config = dict(
    train_examples=195000,
    translate=0.06,
    mask_ratio=0.75,
    moe='top_k',
    drop_path=0.05,
    expert_mlp_ratio=2,
    steps=9400,
)
Rows from block 3 of a small masked image model, named by matrix and row number. Rows with one number within an expert belong to one neuron, the router's apart. Each number is 500 + 50 x the weight over its row's rms, rounded and kept within 0 to 999. All counts start at 0. Numbers have three digits each.
After each expert's rows are labels from the 100 images, of 14976, where the router gives the expert most weight on average: "top examples" is what is common among them. Only what is clearly more common there than usual is listed. The data: simulated fluorescence microscopy of cells.
# router: router (model.blocks.3.mlp.router.weight, 8x128), inputs 64-127
# up: expert up (model.blocks.3.mlp.up, 8x256x128), inputs 64-127
# down: expert down (model.blocks.3.mlp.down, 8x128x256, transposed), outputs 64-127

# expert 5
router.5:549550465503493466502623497504449427505394530478594529535545407546491502530501487536555424496505447557516377498525558496553518496581469561448536400514478534471429506518444491464441475420481477
up.0:503474394430522492536504555541573562415495604542555543604456451502478479499425499613514476529536480443483484530502529555522504499510501487523458494600608542584491482572489421584494509578528447
down.0:556492505534468566572544465545470431532479541517430490506505506495544472597539471421537588509468500399475474499551451578528478523412521440521516426429452420547482496407538558486471507582535535
up.1:428407530527460542547522508467515516430483578531493464534498451534491466457517551430491464443473514462468497481520514466460491551471413455510540519523615522524530448420544512502453476559461575
down.1:449452522512478533451501491477498565514422530472413518522531530403530484556488520465496470510481569609538523502546531541568468400439496526553540507483328658530502510466453479473543509497542557
up.2:438473452482515574530514548509466485606497493467393497484512510485459508474509483526498505500423536501508493485448490502459546472405514476558524483472553471600548367448534521579493520516525578
down.2:463476448497473501486532533486453515519388545517456576621482457471533500494473531532465481491507584535504463478527567489467456468476450426373505537500527569496525543507456460469459537549461574
up.3:492498471464480479452470514410518504545605414479465511517451574510513565383471485511444529546544454481447485463545372542422529484455539417603527476422486514617479417507459430546541550493501507
down.3:472570479471466544494496517458537448467563567574551466457536499523429476438521462481544404559503454417430550507452536534425424458497511476591525518470667437477474422593536530406459445543530463
up.4:450475510473534589419521530607507552521529553539528443525459614504497427506377434585506546421501551486518448484453576534491530559348557465469502518476475479498549450433424470424516407559445553
down.4:481506503488472467485522512489479490491447569542608517556526522589479427515391456457650426441478546529556517456591485541464480560513480446595564489523437588562534571503492468504486477554572474
top examples: long thin cells

# expert 3
router.3:544591436434466497542483472540496501563531428447498522433524483541468490565508473475485545479465527536556510420453409518635467447588497514483464491476364550452547557528478575462477499550488446
up.0:431455506502475577474545531391509581503465537493450451514462613511520534471508492535502387511507523514534493505497523500441473475554516437410468493550531582494448510520512480530487575473490362
down.0:436557515466473523511513471476491479444447504558474488441506566446466464362452529543472500504504477447474492564412353513474517459443518430552523475473535472489508547546486457445492505655488463
up.1:442499437534522534443455553502447512495492553470451509486442569566530509444587515562536473456503457483470527574617486474351471542472468509439582452451478541423575473469569510481509521425566526
down.1:511491470428520610524463451442539531529441582543469468477547571539527489565565460523413514526488507549467530458533481417487469551425549510558413447554469593526507517491503568469404530547496599
up.2:443475450487516519482481551444538512439533558428454484558488445484517452543509535590527407554542477443441530596443398433438555462467504573573543484444485513514470491457478500504543498516503453
down.2:560473475516481474482495564492492479528372494489523570503490584542477450463492497551506545370442550508564498424556535527528452594581433482530480516529508552535473527474482582492574475468546465
up.3:472488558507424556469591471492478543372448507460527554505456512531483630510516424504516475490610513482484470509459461530521488530515514469538492582437541533526464470520370430539494551450522492
down.3:425547522444494534444515481441500449472443546540428512558501525493469530569501482434449493490505494558441514496410473478510545513491483446505571520437615602447492398544501494467464539594494542
up.4:498475546412436581499460456455525555554530530515437440476510494503559478550489603500559446557507469466486543496418428482447522494485470544363553615526504518558465467478514426513382477594450552
down.4:543521515528494421426570504551479490514508493498530492468518483462510448505453461445487597425480454463504484357563511464508467486566483565475520495596418427491528497449574542461514453446536490
top examples: crowded; cells: ten or more; cyan stain; ring around the nucleus

# expert 2
router.2:496439491531470528501447521427451410514492591500366554525393482510552530502504542527609562555464497506452549400492400508431535508540427571433499494539555513535595544526567502449442466424548510
up.0:520412468402473523513504503564447520606543465491523531477474497535523464420327601480468440496507456437508483464479453485432571453524474495455462404483530493569553452494569417427446607464535493
down.0:554535458448481495481488549503579490570533448465552495459472382437412565465570550502456465509541598496458514520558471506460521516560511513436593537569596440541508512528528482539451595571445490
up.1:451490449549429431495465505584550563516612476467532370512509461495504470518491504534532403458628573510536568603520461448420577404471557527530471563536532490498495512490496441495446524634534496
down.1:523504485551532510534516507507453476570496432520515555575510502571453525519495513498456446470452498386464546443551531506478523497449444467493499564523461360508446580525437529530532567430460525
up.2:519466555465564531451523470505619528495524613567520478521550498505512512452519489519506531495498404440487504600446487485457501451459508487416457466520498488496402448512515445489565474585521483
down.2:514452574528525414471461537508537467466438473418469471489543576495535493570463537529531479506461573511609436518523418517557449507454469437567541532435510598531483571514519549513550517482523491
up.3:509461394450514572518523467486491478529497441443429546494552636548463457469413571490526644471527478453594553523488509465478524539529565476566560379468556482498477553544537516555503476523495459
down.3:392445470403543461607484492570487571539492545475482518450509444523462527501392463499444498499581495595570481382501509495430472546435485564532493492461575557581509443484501545392434451563493593
up.4:444507461539495556482445507550498496490465494504552515501529501512487415462475480554501489507405575446530477522552589456523504618409394434516506544530593561504435472553478568576550446513540521
down.4:532514544548506472511451450537520428565579556429494480458535462462526393537501465474500524576508471498500416460459472466599422559416521569582506511437566497358457508452539476491523451481530469
top examples: membrane rim; crowded; cells: ten or more; out of focus

# expert 7
router.7:497529490553561476498455509594574600536515518528549488512418513451498502476484490528428473439520545484477470534631659497367525578423584472498527583441541502487531509390497527523487488476538517
up.0:482493546479443486518534489487491516546527500464421549537515530557538546532604495488482639545472554444460499405502436456502495467573512456521438513552415489487511456518418507519528504616472449
down.0:468436525572484501457466542555563433486378508560462557485492492494484458480468531485585470521406426490500527516497499512544465448521523520499534517527517446567493535374489493483513491401498473
up.1:529496505424449488493450557516484450478497430639493508490500535524442505484433496525444482495475460455529471462466561582515551581576467566572405505573508436544500555554574485449513487484509531
down.1:532455475457479471497475569484462577486349535563488489499509519453458547501514547419524471606506589443548502479566455519540428521538496494585517578479519396489436428491460500498542585442471591
up.2:529492472512408428508487459526535431535462475494540467457564549541517496558467493504457464539455532530516521444432444464570573429616426510560466431554516524463482464577498450575508541463478423
down.2:525547461481547442558484488440423558500467491509526521526560445563501473452505463490406496484527478469553554505532599534427571486415528409492522581453513441463482511557479542496528505570485549
up.3:542505541433476471435474501549503540428497537583525460603495475539606501473404530554539437490530439429496507494481507512511556527481480480432556527523562505450507443500483343506433509507527309
down.3:564447501492455492526433554558534469602616486483510465476531615455462543517556539572445490544465382461463501543527527495548554482481505546500568491574506440538442516428466523555577532484518425
up.4:506367499474395509503544491415527499469441550573544510436522483514546483525351544460440453631493487477511444519425502497489520497503496457561484513540455490511526488547578453549566523506484402
down.4:406496480426508480447480597556555658545504504450421541458536426564496529512514447541516479553473483438474462459529494502441547489462522486478574579487550385516516486532537548446490561454505539
top examples: crowded; cells: ten or more; out of focus

# expert 0
router.0:566482478543522494453453515436493506456494451475511502605611543556472507528500465499512414564492541469516495604320514489573584422549454457503513422490546456548432478483485477487531566370491536
up.0:529477481540487495484569520479534451498570493459494530480472561520536437446597512527420479605545472487513514470476456531488444491399527533542469485487422505566524508490576462465478437512558525
down.0:466513432471466525494486450487484490447554563530500472465566525476469454474420502477386431454469531522479502554470527446511466511501512450429556457491680577393515457522526448421485518545513557
up.1:528481556441494555448527456511535486564510501539381449473485551484549431508427449477485485389444482519505511414557505525393475529499537501574554560521411527522503430467511459509475536633535426
down.1:487549441522435451348497579448493473493393491515444540450495474494531461522431482466481490552492508577455504495538473555475505431538504457486520503591523601543515478455538490476454504425499392
up.2:500565416525543608437525540438381505546518563519537573556444564575442468459503409522457548551550463428523524545464503455490582576390450418457471548485554484576517481519535549470459474509507485
down.2:491494468496524429467475477495474434514415471472530523515439522412536563489552454480479420528465615472465472492400563548553458560632493405404468421473535541474530474590551454506488513488519480
up.3:484562515396491394550558523445548503506511515508461446464490508457581455583590501455442474512457475507529499447600509503421442513562483520489518540424524502448515583484526565516517477546475368
down.3:438480426577448621439537468531428473441388534486400456431547499539483505495527506452442611450527438553461463446512550486455465432467552605494507490505399520565467477454543557498542551471479499
up.4:415467532458485496428495457530535520540522552516492505512519443528431496516440541574453510529536431475545473553489568438381463497513512477424508485392523541418543496524409476520434465486495539
down.4:533520532550512398394545516441503477493483471421475492473490512438502459535506524485548432568541494543501496528502601461519535524504531504473605584539529591550512487523526485512554443343521482
top examples: few cells; cells: one or two

# expert 4
router.4:509448537451426444558493563470476519425543449449472501444604547501541465461589478531399517531555377487510515506463436417462553495550538439495466467478565476515496461569486423452583470588522436
up.0:504482434511470475511542469509436469549484525522374540495490450539483545577565517491554569506503463513471473432460486505428493526591469564493472506591450529415517594505557546447463425517468541
down.0:449599531495483535452576420415543485578393452417514504411477454539627480538472513478461499512486552549556404517510541514464456544581518551526459470459419479448528525548476482487512433500486394
up.1:507525531425608436488464448372498532519452593558531459526467447488513566486546429542452485444497449463511472487499571472478540522435503453432502562470403524485525357502594544465492537532572558
down.1:573476493436473545529465494600453535505351549527578479479502458408549494523558514503477517487520542576487560531527511553482417428583507544420488533488493702593499475497480547531614502523474524
up.2:503556541490501531481626497480534527537555513499487491531500582580453425399464563450441474550551543461533533499599555484450565449527513414531511486455395473465474427498568476544493445431492592
down.2:369518516474557518388566443458450490540468588443518503418556496570562419468489432509488431476517480553544470422491481536529434507660507480488583500445597499445446474457545552478466433544516423
up.3:474624387510453497479455537629407460413426507534529473572426561483489536490580547450418480554464483498501502476426509524535511397538619526557538534536541446486465470571534485554527550494546496
down.3:541428545477517516498507410466494444527492538517575499435536459450507480582640487485431533379526601496494482495554562507472478448535459481470492495495486482532497538574517483563555547487531566
up.4:502605464627472472562454558610479506473543514505517463526361518484528634466563395449521455501503430482454518495539498494499518501381518471543514537488451474538567410545468484528538493499490368
down.4:486399469457463496629447505459465544466552534487453433508475574486507530480599475516430547420522510572498509497426455496438562527441542531514465423480507622423557487518527451456490537503505529
top examples: few cells; cells: one or two; long thin cells

# expert 6
router.6:411500562474531552535470450500511523498523499536519515496524599448452529491503533496497542498472520472451629554445477493476404494436489479501491515538500515501437406535515495538564557614500508
up.0:540601447500540532506457447530431550525450513463509482506465530522520526444483496453449423525426441449603519489509518490447597451508509554442552447486531502485562539505421548464505490438538509
down.0:550598509536474445576536536550597403489466494443578471557498442428455540530504533519445555456527543520431473449564561513470505547589460533470480510505473517517544520477550508541487482477524413
up.1:504580516490512508549502500477514532556508444494513441527538478510495473406584565486391479579521529497468518515518503482543518472442438477487494521469388465356482436386437503483525586547525454
down.1:461491513555526502459534581489577516523611521509514480540465569410464490436537510477537502499526501411422495551516446557435510418473503583540489555468518408508481434467451423473498455586488405
up.2:532448474551413486523510539502527552624488485473485566502566511544460521518570558559430490542469400497561483474455511453523532481453535461426503510514473489392465505495515525414473565433491485
down.2:430438521490566482517564576508492511470440535407503529461509435452498503477503454504506520519467496567529519473539513538497517535464520480442531513483588611400491515449490448463451424499542357
up.3:532498412486449448506602566463438546565510482500425563528533500512491463581437562540515466526494369505478477524461406534534536550598542636583453484495518514547484508538536494455421514453404435
down.3:554531504457500557491515518546493422509425595469514417539518519461490517481639450494540546500492467538507511534539455527516425575566470575459561520447464603612495552487515509535552542549485569
up.4:594505484354486553515592540513489505492549592561504517536558477547480434546460534479539496592515461504470511448533474516452510531589522461520450392453497492497517525438427453466509455481507479
down.4:507425466513512544582488485484448521521528474460431471519528406498559443475527553446434559534488520537500521471459454495449622466487479540487459531483563502434504434551451363450516488467499554
top examples: crowded; cells: ten or more; dim; membrane rim

# expert 1
router.1:522394508440431510471527513432511462385559522491557459518540466543549496448417452535444427449557436502555489534470527498570555505542452492549524532413578454466464534485445361521499470563444442
up.0:455584467544497541500531578560457539527605428474514519398445584477516455502428426541378577508462479470557505477579532451500510518491604511543552511467436515518472526473617500555464585488499508
down.0:496481467445512423384582531427468513458500543501473488388520503376471586458547510469554541463501505372558493544480483477489459489606500402517519498422578469492440426532548467438529560542489390
up.1:557511533474447517434506568594425546475537482425446506411499524553494496530545445459520657521473476482533510539476502514390494581489515411537516483479446515642497511491500518580400447482524636
down.1:492543494536489415424477557593449498473383470501399507547502430489466538421491537450516411577483571490470470495422530528548434552600535458499495540475666429465515485524494456564438522445414539
up.2:515578428461518505488524474595499579514411507544437471584536446520490372551498571510546509461452505467472486570502558557510455583453481568508475447460461502455492440472584541505498532456501491
down.2:503439511381483541555501511543491603556480512484441540497499527535538533493554483576460532612508451505456465541500452456499488480490482586439513536464459672515492495468505484505429491583515519
up.3:494503447544565540449551535544558571525476539535431507555546553489435515494525573532455577502445561514490422439433515602395459464523524527501451438470368509523491496414516546473434503423503533
down.3:480448504526522445363552509523477573540458519404584484493520532521584508472512475436448480503485490628531499494511490538533513499547482605532565492510539802492545531530511488447495457591520459
up.4:549560487437563496408518488512532432413544439437476492571507491516531417526517514539460566437532493496514473560486555516516579505564386521389397474554461473439500510436456513410495524551470489
down.4:449524547455491553460444435465583431481571482491495465525494560504486533542571574461421469512477487515428529532477488490491537414476497548524497474498488383474469571449490514522512526446427430
top examples: few cells; cells: one or two; dim; long thin cells